From a checkpoint of a small image classifier.
Training: muon at rate 0.022, 15400 steps, batches of 256, held-out accuracy 85%.
Data: trained on rendered scenes of coloured solids on a plain floor, 20.2 epochs.
Rows from block 7 of a small image classifier, named by matrix and row number. Rows with one number belong to one neuron. Each number is 128 + 24 x the weight over its row's rms, rounded and kept within 0 to 255. All counts start at 0. Numbers have three digits each. After the name is the row's rms in percent of the matrix's.
Before each neuron's rows are labels from the 100 images, of 14848, where the neuron reaches its highest value: "top examples" is what is common among them; "colour at peak" is the nearest of a few named colours to the mean colour under the peak. Only what is clearly more common there than usual is listed. The data: rendered scenes of coloured solids on a plain floor. In brackets: how many of the 100.
# fc1: MLP up (model.blocks.7.mlp.fc1.weight, 640x160), inputs 0-159
# fc2: MLP down (model.blocks.7.mlp.fc2.weight, 160x640, transposed), outputs 0-159

top examples: brown object (86); its colour: brown (73)
colour at peak: brown (34)
fc1.572 010:135101138135153126129146081158124137102109107101122116102124126154122133150119109129132164150148117099074125156162107131106120174167145116113120092117142106104135084127120131129122151149108135116093143135085134106160169140100087142185086160137128093118083153111142151107099133124063147119112088145154145160118129133106077094140151128152172157078160135107132143145081109114109150136133141140123096086129116151107121164117140170122152128156110159088133123175137121111142139149133144
fc2.572 013:101135078148144159140126128138119168126175126106156127129117115144123111113122166137121126166126128111149082119093150069146104127119110172130092101131127146146127154107103137139155116118131089134137167151156139109103116104102126126152130140087100158096133122120130152092127115079129123155126129100154120161163061115145161181127116123155085129150109123128142079158139178133120090090107173117153126153150117104099088122143104098121118186146113146139149132102086121126128135152129105

top examples: orange object (67); its colour: orange (33)
colour at peak: brown (28)
fc1.330 068:142080118126108115080129117106124151131154121117116121094140121189143152100124108169122093103119151066128116157164178115140118122065132150125156146166137126144116102149116164123129166146096144133118179122119158142126125141096137097148123070124178102142150098142114138130136087156130125138137136109140142080135127170139122159116123132151146135110141131122115130162152113138129140084123167151066165133115131148135100110110129147148102109076165126107117124132112146083108149093103113
fc2.330 065:108112105161157163135113101156055121147113118168097075195148137085109090126134109094137151121142129148098102103116158117098154133128142145158145110081093085124157128111150100116118089146141129102090104128107125121120112119143123141124145147096112146176090141102128147161159148094094131139113126121133144152128122106090141128135149126130135117154091124129122120162098150135177101148154135138142135173137171136151165131116135144098152119144081115143130098148132105137118153184129140

top examples: grey object (76); its colour: grey (49)
colour at peak: brown (27)
fc1.617 033:140109102130151166117145133118124125095154113125128130140139158156154164144124136112125120076132112072103113140096175127101116123124135148162133146124115095097151097127138145132164137129111137153078156106120158108116142095138155077130129124111119137137140086119119144094186092135109150117138064113149142084145138110130097144130061114105077137075143135127179146134143108156111106104144107109115114153109153122142101124117107128090104116114144120109065163127164130130119102136106094
fc2.617 032:093136080146128097154109134150126126139099118119131132118109110201149152125142098163127180120143133128130160090096085115129126109136140094139114128146089102110122149130107137116138146169135129053109110132170132129156072088125087125141102100125124135150075161131147174143126174065113103155114117128096161127150097086119095160133138115140160175156128117131128084133126135120159114154128153136092161123123147137125114133161137133112149122124114141157114146104110126149151147131107130

top examples: red object (100); its colour: red (84)
colour at peak: brown (61)
fc1.317 024:159122118120162104122112135171126159142122130122138181130108105195092117106119153107156158178114157147073128125123108109149130145097130118138135083119160111129120117109125120089146110134128117146144125106127092132110149079145148122155126137126141141154129173125074126155143127113152126154146124132121111174112134164107176092154121133131173167153156136148173130096099088109152093133128100133110133119148104117150202166136137107135059121130149151149131142131109125113141117123149098
fc2.317 029:124144100132131072135114126126135100118176100107144132119115118128126149141096107148094141111142093153185089124134148107117128121134133180132150118163114113143126131110137153146134095118104168136137137130139170081151141171102096135138143136104119105119120147161124126095105126137095144134092115131092148112097162135091083163114130150141096103158125083119109086149083183143099140100139154124161129128150144126124115122101119125120136177161129069150110083151166182125137145133146165

top examples: brown object (83); its colour: brown (62)
colour at peak: brown (36)
fc1.491 032:129138171132147158117145103112100151161110114163134139133126158207118142115109102143145077130130171159113112140084125152135129111140130125116098143120158131172131115164116171086131125154141094142161103116113107160081100098131144107174146094142141165135108184140132095109112109123131134111106145130108101152121146097129140143097137140119158148092091152152100130061125138119115145182132099141117127131134110091135123107150130094140147146153150140114148106124124094088161120160094113
fc2.491 031:150145087125139164135077114135160133111107105115135141143129129083157135143133171133141140107143089145127147111158102087069109112120136139147137115112135128140158067117141138133112143137128132119146156160108162118125162093115107127169079152108074117097102106073146112127115124101133121081118139121157143112145117163137128174116164151111100151151125115157120158174158147122128136169105150152129118134114156148103154125127090112117116145179058120125127129161124113101125111081109139

top examples: orange object (94); its colour: orange (88)
colour at peak: pink (35)
fc1.525 048:131149152084111129124100139111157057160131134121101165150145123116104171122104157080150153136119117130104119153114082169120137173144156122133114102132118115117126123147127132111111132141115149159129147129142126153092133096138134170130102116135140141148111152153146117149122115101127130123122112131139127087094147090162164152150135097156106136139153157141151167147163132157096067098121150142151094116159177092176081142127126144172162109137104168174100117116146102104148100112102126
fc2.525 052:090072097124170144083092131128110111098150096121112133152099123119164148146105146108104121112171140135127112130109086095102133099109088141109152109127135135150106106102126119136159186119165113122148195138147107139158119124069111112169116095152148162088133145188122137153151121163122141153131158104140096140152098122149112128129161140164102123072143119139119090151131153139111128122162102129130144140127137106105145109152106129143138130111152091104179112128092140156137131137132139

top examples: purple object (56)
colour at peak: brown (29)
fc1.531 076:102108119105116114136120124161137125143164075090165156130110161110073156125135101110144156126125050126152129113117119148123118137151143126087127123133150128126148067121145107147121111119107140068158130060149097126107145147143133145122115125129146125128079151122068126095155124126126110167125167107133169091112110133168122121072134131141121130152150130151134116128152152100102138167124101116118136171110153119129173170107143146124155122134144160133126131134110110134082095141091112
fc2.531 078:113127120129124141142145129090174134105088117158145095119100139152107134104102137134102150104161199122124115165140139129122108133125096188145135129134140155127121169120145126143118126146118155162081161134097118134155139114148119164129174120110091159106154149130151140158072103159112126102139151090135122113101127119114090134161159142103114145119123131152102124102089093116110143137099149162120165087162094168115121106102115133138079123082147142132138160073121109087120151109133154

top examples: white object (60); grey object (52); count: five (48); its colour: white (42)
colour at peak: brown (27)
fc1.553 012:149126155118125084112146140157184138144099127141144123140132115119125161087169126096161137171114142131123125137131140116163094153109123129136094110104105127118154140105126127143129150133139135143126201087140168120151165142134121117129144122119058099130134112111134128120161167126128130126172132150101115145147089116162159086118138083119106140119110077116085148182159113173135170121116079135110142119136113134128115124094118081087102147139168112109138163100160095125156134112111116
fc2.553 014:096139132123156101156107136144105160124175133141138136147121129155138121124130174125151106159178092115132123126130121094092139103142099094158100135160135129137110122087140126120128099103146148097142120169153142111117080079137147153095116123056151130133071153122114130111124102114133098145101124097148174146125100093123141151118114159123106157140146167147138108137082126114141106131128155114133133161117131121086096113180102124157117147138077180121110100159122124158086144095156124

top examples: brown object (93); its colour: brown (78)
colour at peak: brown (51)
fc1.570 046:148148194146167107109114168125125174135117087152111154146141120137102121111157133135158154119079159124089115108080080150138067155147088102159172145145145112104118143101143116118134131138153165121135126118086117138130152110113162125125120162134115141111133090135134142106080081123146182113119107139109135151099137140081121126150149150110175130126118114166114128121126106089119127110114129140138111156073132091146135111129124103155107123121125117122106117112122065087097137145141129
fc2.570 046:153093113153106155101140089136150134108098165111116138112104152106150168128123133065121108139180101124184138126130154133128129111088141137148157125120095104106144109140126121107120148101099113086142110168143139106134099104092134140142114131112126119127113129146104153104170196154163119127119154114115148112144138091153161169128128140143066139099144149114109172112108177078113154123190137142127143078094132129102132111131145148107146143116107108133144120157099131109109093116118145

top examples: purple object (72); its colour: purple (40)
colour at peak: brown (34)
fc1.184 009:137181149116126149152154130096149113138171085159173155154098109100133108092155147100152127132120085118098070122139143136140126097072146128130114163141145124127133142128126154187100163174105114129159122140143109125113129178134171133128103123108116109133107133132138114142114125133144165138105124145064155152111129155078127121123100159107158142149127096143122149115110103130115117124123149126142151124105155112100167149098164118117164114139156116159144111121128147167126134174189159
fc2.184 014:137113091153151130132114136175135164156150146097104117133165122154097138134128155161110127131191123109141099111133125114115103138136103132140109102149112156120141127081127117091127102131149119156094128171153138122113117092124102140137145154081127141109094142164128142083141131089126121143125144104149111117138071093147170160128144136116089129100137103136119115158123138149118095125109148163111122163144152156103114122191099130129052119134062184097134123146108113141149143143112109

top examples: green object (50); its colour: green (27)
colour at peak: brown (39)
fc1.202 129:116140106132126150123102133103124083173106171154191147130153155128086134154150146132106123116085122174128136181090150135140156126145111160129137092105164114152139126086108094107107123146114123122135126117126129126165166146103131153103097132124109177090161104125159160125141131124122154110147135116100175088116115128139144103139121117055120166139191123147139126121134148145124124124094123108136125097112142135150110119133117155128146097169149084146145115090073155103162124129124122
fc2.202 141:114128133113135160107107151116126109110195122119121078142120135138124109111135138124140100116157155084156090128171185145107126150099142091122116124151096123126139148162171161121091115145192137117107129139140129129123124150133166093159111084114124141121099116122132140114122131113162107107114128141155137162150114129118137116137149152173141108115143149136101146187131119118085127140159146167139127100154136139146137085082102085130105129077115115110112130117164080162085115121119189

top examples: green object (86); its colour: green (61); light from behind the scene (60)
colour at peak: brown (30)
fc1.485 052:088128134157090108034160153097117122097142168129137129115155113157161111185096135149130094133133105096134114144138145131121151094145172156149153167133176162140137137150098128088170147141122144117119151124102156146136104155144132145096160133115141123129127167094117099120121142099134148131146119141160138090132109127127131147126142148180106155162139113135082117140125119122139137129099143183154107146120144101122168120120158138103147110115140159120081115125131123111185122166127099
fc2.485 054:112127133144175126171108135110133092148139112090099113168134099119088095090174169142142131161112152091112154131133149141137093149133139124110146102089127157077138143111131112170154110143119097144142069123154137095100132104117118118138109144129143111148098143126129106159129159105084124149120114127115092117142106164097078138152129147171159147151116100167157113168133139127133120117137150088142112134124176148086137139158071092150117116124139130161134132139135153118089150139125080

top examples: red object (99); its colour: red (83)
colour at peak: brown (31)
fc1.505 012:166148134139138149082104052171113126137089114141145162126119146178108094142132133105166126148142154110122101155115172116148127134142155128184109124090154122099135138130108155104142155119103138084085109080118106127123141132096142116154123120137151157127120140117104143145163128103100110137151156135117106143092120142156103134148165108159132143135150139137119129099103139120151141123151093109106141139141093075118158121156144178114188113118149119122111093118145127087117073144171110
fc2.505 016:091137084124156138151135144125118137129155108103137119130131106156171159105152113141089109135146109136127111105135110098121133102139135148122116140183102108169117148098126107108123071124135147148151134146139129091111122133145105132129140187088085108087105128133137136112098120098117158154092081141145143093141067102129122130120089147148113147145097112131108143141111115135128115125113162147151136163151138181148088140133105106135094145167064168137132110137124163158146194123108101

top examples: green object (55)
colour at peak: brown (27)
fc1.133 159:140182067134105101140167172164126133107161119142112126095125101155136106133096127110086105121111109155089117112157142162139130120175177131127139127137108139104146139120114101169092151128125178114117130131136150137104060150105156126158075109117066110174137102151135111114082111160132131117146118123187147104134132135107106149101115133143142141143142110131133175148104138126099093139130135142148119108102123133119148133136146142150118123066135112106138175168129136122140114115152137
fc2.133 160:133186129105134123097136141075092122154124182095148108143078108127127116133168093128146116139165119120114129140139112131117096146141115163164125128078119147088131172117127140097101119147105114176098138143127105133134096084107151150132193134144145162138134117130121170147128135090129133101130111148078114109150122148156152131161134101133099146111070137114124102111136120159139150107124120134137111138130122179116084097149148107097152131172146115127146162125183125134111095094127147

top examples: white object (70); its colour: white (54); light from behind the scene (51); its colour: grey (26)
colour at peak: brown (38)
fc1.97 022:142143148126156132111111146117117160106128135158128132129091124126106115142155125122137149098110113086161144068115121129088152137073125047111175137111161118113169121138122158147120156099118144081128122149152136130150133129142148135131137141111107106176129124122144121155164183178137139144172127107136105153138107118141138121175107096097176134097149096154142140130149090125147130078129121092118146126151100145133118146136097092084128113136153102158132103109101170098106133137149165
fc2.97 027:129175085134163131158138120136131133117143112071141124098159182140157103141156158112133135195104125121151124122172134104151153123153131115140055116136117133132125102135117102108111114108134120135112161097163122144110112139102133095102129174091132122136106112140120154102127099146107108158078131134124100135113125145140145137087100109168079127101126111161163100132160123142138143171159119194116115154152132110121127139168102125149106168142134102126114145099099110124147133103171096

top examples: brown object (66); its colour: brown (49)
colour at peak: brown (25)
fc1.143 034:175141101127166145109137113161117152165134093166103119134129116138137163131075137181148130160143172144124135121089102113101117139147109135157097127136143129118101139134136165116113132150161133108140108125147130130115094113156162112155115123115158138118113147189122150132087081117139164128127165141134121116146124120134131145132178139107146164078076097107145137117110135136113181139122123181149149126121110091137102117106094118155133139166160125092131082106164078100161102162129126
fc2.143 032:117131127148118135097116142105161134143118152081135173100118108131109118139142108120174130073123153114140097126151086133134107161066118129109129137069127131106149077126111123143113140113112139130171132131080123145129112103163108132152093157105113130128149159127116118095125139136128114123125092119151126183122085084164167128113118154122065113122119170124117149154130159125123091129175140153147127138115153141080198122156151128124126131144082148137141146162125162148089108119111139

top examples: white object (65); red object (57); its colour: white (45)
colour at peak: brown (26)
fc1.417 077:112140149144137123165136159111138139086106163139154124136109118127092102113138178146157130124100143130108142122102132115167126125101116109156168056128111151133140117138129116105141104114139103120177127132118066101129108114169114117136135102147123171157111145140070131141146127146127097139105134141096118164170146133165107148170128121132124153199179120138168150085109161139144171146155107143145140128145168131129151154157134110084101138117091151140127133099143127145125123144176137
fc2.417 085:180099136123153127152158118158119098068177061112123102112151127141154157112095145127158140153124135129144104113123140118159109157126149141128146107140149110146147079171142129157131132084131155168161134120095133145134102158125111127136113140109176132124150114133122113105106096143151107185105108110132168136121151165157110135092100111149137124125115088144116086152119058147104089101116112156104112121109110135106111149098162112162125157100145120131070108127120137129135161130125132

top examples: white object (68); grey object (55); its colour: white (40); its colour: grey (34)
colour at peak: brown (30)
fc1.472 150:148085121158127095128121135146106155142088137105135084139073117147106127124144137124119122128089117135114115163106136160131117100111140185103125082137122138155121136115136095135159136053143138150109190127149148121102160141148108100106169117136119134105117121128115109119150112114105154121162095162123093100127138098113193149125108113119091148108090104109122141113132170170088120174095141142117119120109131128124121067093142128095153114132144125157140120099134162177122131108097138
fc2.472 144:129145187144139095144124145126157122125089098131149165130178139128105127177117133102145097101138114144116142106129096097116198150107129110151202139114112154131144113156142126146122157144138099087135124108175152128123065146156143088125133151091145104111124148070124150117126101159137124139086135146146124106068153149136093115138097119104134130111117130120120126097125137110154116140153147107096143106111136147125098176112114149174138129121108105121121100144113110081158140136157135

top examples: orange object (88); its colour: orange (74)
colour at peak: brown (38)
fc1.328 038:147034122091110150089113145149104130106119139161100144128146134160150111132135171095096127107110126109126094145155156083169137113117142145150132100165119129108117143125144129124124118132094131106112163141122105100127171143110183112122131112124129121148157154126122146129127144149116122169160173086112091124114092114108123128144118142091128151090118115126135141161139139119132132094091154105114201143114086176138107128142156144141151147130154182152100124117103144112147079130125111
fc2.328 038:100145102166131146104138134137077129145113120135095154154135164075155103113083112161127127138150104123117115131152110144111117130067118109114098116115135099114138109117171161132118117129120151106125107093150119126131154188137131118133168111118139114141127157185118134188170122128117123091081050165112102153106099103087147124139172154122128113131140127118106140140163113122137148174169162122159103154126153106106134134143152112121120110138096135154145107112156122105105161117120111

top examples: black object (97); its colour: black (54)
colour at peak: brown (44)
fc1.357 077:173160143131098154098133117134139111175147143142088096089149127112133094118147119119161078136130157131122142124091163114162085144145132156086129122084129143135142118164118129100104109121141135081151108111112137094128175164169139110086132151107121114122143146091111086108113140113108150100100129100172124084170089151152108108144132130112147161146130088102121121137152165144149143106134132113119126122143126100142135107140123153158175158122098100133166136135138150102156147164086081
fc2.357 090:108100084119157109149147136118165126113118124148104129180129124142145148145077162139104116137118111097115125148128175112117141117116134113095137097138125147106107142132149187096089137170154101109169125110137149076122117099120100137121132166127158107122111121114141143120156156112107150186098128171119138117074108118171135159166107147113131154156155131145132126136139064173145128157151136145149114110071103107121140159149121105100159146127089120109102082133133131107098115144148111

top examples: purple object (94); its colour: purple (59)
colour at peak: brown (44)
fc1.354 119:180123100160132145105108116142132099113158097157139152101141120113109118087129090137138117137143107163136134100147146133190135121127119102151130161135148080077132134140145127127106110150093131116156122137149176098113138164116155118135112087118114140101107110136133153135125164150163079143133145119076162063142111116147135141093116118163185126147152111166115162102127138118153098104118160102132091111104110145118112131131143157122111111124143121141183141141144118105189124075133133
fc2.354 119:109118108115145175117124124125152132075144155094133109126130193130133124144113132079114115121080157128144147108158150172093104143156119126066136086140155113110094138079124182162137132157160124132126117078126132136145141131147122138173137149164139146147146120097085147113123135104114187117096106123134137154148116136141117087104137124100097080115141127122117111127134128112130139127146145121129140152142134141140158108138095119136137157144130077054151127132161097101120176140124151

top examples: black object (76); its colour: black (55)
colour at peak: brown (28)
fc1.397 043:165141133130111115114107083156140112109153127150115114104123108158127133151117142159136112150152111170123067149133121149083159124142173144124143077115127129117114136105110131091136126133122112089157171130092105143034126149148157146110116126113134133163120162165087152083155105139136129104125128152146167129131111148105132138148144163107166146160157109127161121108150127151157132104110126147118147118086125140132137093161112150130093105138133160152139158105059118105175122140121124
fc2.397 048:115141088161113138135145183082156120124088096068107145124126134171172105138157173153110104152142113110124152128123153107155112172111088144128080129143140129141192164146153116094120078126156130134104091113168152088131133133087153088142156106134107150127171132082128150151102147093119119109106133134131132116149145133146108122106106142116106115104158127138096101145119118116086101155166164161128109138156134118110115132099137124142118145118127125110149108152172118140109116125090119

top examples: red object (97); its colour: red (93); cog (32)
colour at peak: brown (30)
fc1.543 037:121092130139140110119153086133137152140090141125157150113117125197138120105154138066153143161161118139080088152133101117126113121116150140182067092125152107136142140110137127095168135176127121147136149157135097146120106112124156127177132107101129132125116133062113130090122139092129129136123123125104100120090130170136127123119121145129145172152158118136166131144063112123131120123160101153114108140144140153119168159120140133126091122110172141114148131145176131091149118151160114
fc2.543 045:095128115135150091169116123114133086086183120099123129152091081094145144149099113132109132144090145136192123115099134086146140147152118188126141097128133111139130139115134124129141112086102121114153115114123168061160168155144086126132117134119126103119122164129138113160131117123126142102090092129120160122138128127108127174139119143175100123173165129108132075142115165148123112125140164135186127141115113116130100119101139113106117149151098111160108102142140175126157144122120144

top examples: black object (99); its colour: black (59)
colour at peak: brown (53); black (27)
fc1.358 177:140120121129073165131161100098141128107148108107111129117110120106115120119123163125141140069148087103130161117098134155141151063137095104118146099056096136152127125152126153082065143146142118155169102148121142121116189154122178139109161090122090103119107136134121144152129166115145113111128128119151139146129131143134115096111134145136081134136123125104089123158140094101135120090133141134117149133147132135141120156127107144145095147117117135155165159118129150140137126194097166
fc2.358 187:102127139140169118147147168166122089105091170178095141133203127117119145139133107108126123072123152169105126116123119115143089163159176114123106119153147107133148172131120149143173170159137111122113110121135142130152082090100094115143112121124088093154134134138087118090094084097102135164102114137103135131115130125115128137122160103121124108144145134127143121120149110152130111122126155107150154123135116097164167159119150133095132091109099104127109120151192142131136100148124105

top examples: orange object (49); its colour: white (25)
colour at peak: brown (28)
fc1.109 123:160150151114129073123121188121109124093105109149107164145141119103124138130069145115114135100153109134108117071132162142102109121102145107128131108142137159094154135173160124165116149070147137067097156114134073101145132126123160084125108111114138095119100139127153106109124119135136131180165126109142101146143129117139173130124138160115147130128095139127119111171122145123131135139135184096120098127172117142130109156120138103122128088158144098145127117125109111126113152134061113
fc2.109 134:115167116176160127136142056150073112151125144090129114116102047130120142102116161115132119131096113125153121123117136090156126137107125122113126137135129145130116122101139145113160135113136112151128095138155123105141119152132134121139145137125198117170126155130117161129128158166129118127119173111152121163152156113130135070128116124099133115135104088121165096116101121132126159161186154152118127164149109132109128103144112163149141147107133055126089147117111133112102136094163094

top examples: red object (83); its colour: red (50)
colour at peak: brown (29)
fc1.147 027:144100127139141136108147075139125104134141145114157156165160112108138104135091112121134095144116123166163059107162091150159130118165149146147148142122115126145120135134127111139103134131091094166102131118157104116122092127151151091148148126155141112047092170113127097132115079111148153117115145123119164125092131134119131107141162123153137076136139132129141125095136153116086134143142132087127117195118083132137096100102121115128117171108162089136140113114107114125120085115112154
fc2.147 029:122144123123077107137135104145146169128187107085132138114123137171143137125129137158162154114157131104127109164129173083135116188148126115163132130101101112119105150085142140088152086158170143142152124105175149119092133115138097165103123122090102119114129111082136130123152145082100133147137090116113107182141116116167143129107140120069113114091107102105114162144085139130118111097105171123137107112157147163133143132136120116117124109124099163148129173135130122137140138141118121

top examples: black object (48); count: one (45); its colour: black (41); its colour: orange (34)
colour at peak: pink (42)
fc1.213 011:150130143117086109114136101109125153125163119113166171042158142155147106129109130152132117199068132163109152164116158121165107122096109137144137150134130100151147146098161134119158132104141120144160136093125124147099115147099135149164135131129135125141120111100113104098152111104126124168134159138123145144138149149140105106109098140194121145132101151098141142133110128078129132120135149119131114170141103119150104112125113145125053092139135166124131091145105121152128125157138174
fc2.213 014:094138065157150139112138140155127123137148119134144143159135104161111151138129123164100140121140138123150085099150094079093137097168112123149098103137108165112112114096119137135117083146130155109107124143127111100123123103136126135137102152074093136103105140141168131097125140097142156135111129138136119117150073074089160154100131126100091108118150128163133110187107140170132073125142178147135136151144150097106120136180131085158123142172111134105125123140128124103128115137111089

top examples: purple object (99); its colour: purple (82)
colour at peak: brown (29)
fc1.574 054:133138169133122107167124150110135143130165121158119124134133088158122151108106144158082092108141124161131148131087109116118124143107113141103123185115114085114147088122101080118107173113166150104124135138130137124075121082123152140143123141124135179110132147150126142148108119168164115122146113133051128149122134130090161115145156122105142155169164143165108086139151084126154090145102140093116122115117125121079116143093123083145142135153097136154143103148120169115134139148130150
fc2.574 055:110124122125127147095139114108150073134099147076124123120139084118114130108127159042143109186138118116175103124138122123138112105137149105150138109145122145123131167116159158155126093126097140146157149122138157137131137126098103126113137109138145080193132133130151154080092118117134156093128116120135148146139117143141151137122116121164126135103130134111096179123156171117153142114122099139189099150106168108153141112128119143085140162119128124099121117095114081098135128097102171

top examples: red object (97); its colour: red (88)
colour at peak: brown (28)
fc1.450 017:132094155137169122104165089148138123170068133107148139153132130159165116129160128099161138153111123132126069143148108118142130172114165139163104141137133122131104130115141162120126156177114103107140136148141107142105154144110157111144111134125123121048110154067114137142124125079126160134118099125082145147069121136153126138110137128141134134138159118137122115111096170077133105140180136118105098167140142140150159105127148139129104149122169131137148097133163123113135088132155147
fc2.450 018:109157074154158101170118115142126161104200101088144146102102079146137181147088105103136109155109140127125099110103140073150107142146106170116121096140136122140139145120110147129139097127119125159139112112136128103115139140131094142113138150074114121135140156126169115125143095114134143109091085114140131136148087127114146140131126162166110104120143131136107108157083149163113118109100153129171135169119110120101100124117099115118112124162071157171134111139134163113158161129145114

top examples: grey object (49); black object (47); its colour: black (40); its colour: grey (31)
colour at peak: brown (31)
fc1.565 015:124136108108141147127128112137150151086140112112108163095112121150128128130108143155145162122114138119108138107107148088108074109120161123125164117157181111061107166121077155168117122146113086109122107120107157131086104115149155139122129165123131147149157144135158104143151102155102157091177124111111152164116115146156110126129110094178151159122112151092136159098158114132138106112191121102116155176144109118150129131092113162097121089126140108113112110109123106110135116123085117
fc2.565 016:108146104145119127148121121161132141177158146154148096146125131155097119126136107134130133135130126110133127107119145129107116117129097132096115098071053176174112137129164118142095112141117092117106125144167112097141135126141112115144138164084105070126078119151121134123131124127156105157081103136124133128143114084113119147135109154099110107115119132177132091182110162146138138147149161148125108117140146134113075152166117140155113155181103139128112106160091168134093170108125106

top examples: white object (61); grey object (51); its colour: white (46); its colour: grey (35)
colour at peak: brown (66)
fc1.208 059:148134128120119121122148121129118121097134142155141116142116145141087132131142098075127127160140109088139149127130140105128136155080108116143168094132115116128136107148171166175092113170145109133104132185135145111127168133140125142119164170108130156113096119143109151097175191142110140144147088145167116169133148125120141143109081134132084086107140119114147133141147122145116107159137093106132128127090134157167098172127140133061077111125152130134111170088136109122108151160113123
fc2.208 061:084142112111123133163092126139131130097119107104113113115139138126138163165132149149104146100131155113115145094164135149144096149172139146160117147144112120110137168151073110107107149150087154149129173094155164132148093131128155067114106117101131104157090104119115126132121110114155075127117118137115147122105161123140139172133118096081123128144127137114125104126123172131151156135105148148078155140141118148118114127122131156198149143070163168122098131109098121113127131083168129

top examples: red object (79); its colour: red (63)
colour at peak: brown (26)
fc1.325 105:115087083148121138127188110150103154069162139132129111154140095090152074144117127149100096144126124122114055125140112130113117126142133129152115080130119121111097146138153139127147137176105106154130139122144071136120093110146117099147103132136147104128129117160117137157104112126139138110154138122074122118096130134139125141161147112097095120148141117149152121122102140130088151125140158166107062135111119158161113112102122168138097155159157136076144084124150103133143160160119133
fc2.325 099:155138131102124128123119103138144150162117132109104146121112121117095156157176153103161155121133139098100144107101163114137120193166114142111117109094142097151144110101098088108134165108144101121165181112105116068104122102169102144137173104112123124127136173087154103120129122128134161098101104108101116162132100099130210136110162145135120146106123132137096083160109126142142130135149132152156157110137152101131103126143146094136123138110096129153145155134096145156150099133140120

top examples: red object (100); its colour: red (78)
colour at peak: brown (64)
fc1.368 011:155104132144164142135126110152144134145104120099145140132113127119180062095136134090118127152115127131068073178141142110134142139102150138159103112156127126135128177136154175107140131167090110164125132153117129171111174122113169113163141141094128125156156158111119151133126119083150141144145100154171101114106149134109124083100154124150152155154154091120114139115095121108127161142146080089075114129122146112155160120137125146153117138148171125149129106133155126138130112141150154
fc2.368 015:124163057125148093152088119133131143130142123097144119127116085140107178116126138154134131129146122125181120094120139087129112126156129164121138111135147126153137122107123089095137093109150140120126133129146115065133120128163116140109131126095143122107117152145140125106125124106127120174108139103121134136162067102117132152146144147129079134127105136138110091151103173143120065152128148151189149159160095118112086153120112114115063130150062161128100108147135149129125153128110122

top examples: brown object (58); its colour: brown (35)
colour at peak: brown (48)
fc1.164 163:126142148134113086131137198147097124102135157067120116107136067182102163128139098117115145117018124125113158109152140139185103142107121150123106146137144150140118104160118157112132147144122117123140104116162120117127143149085131137131116152121131145118132139151136156156131128115106141114128162097163149116154136151117129147143125115140129139116148164154136136105120144124120083157107152100100153113129090113142093101120125154103192129150161140097141104129107118126123169119157150
fc2.164 159:152104138167140140134112054129165126133140124139146114154137132133120129146136104113137124138191118157071079111108145158099110114108165135130147143125103182125153164113107116139116110104079121137147097084106136081130134117100144133123135156115132083127085145133103127073128120112140152115123142154135120107156113154122147110127104143120111125109152144150131120167088086142136191144121121145132111101125166129121127132136121146153114104132131079199109157180164132144118125092124142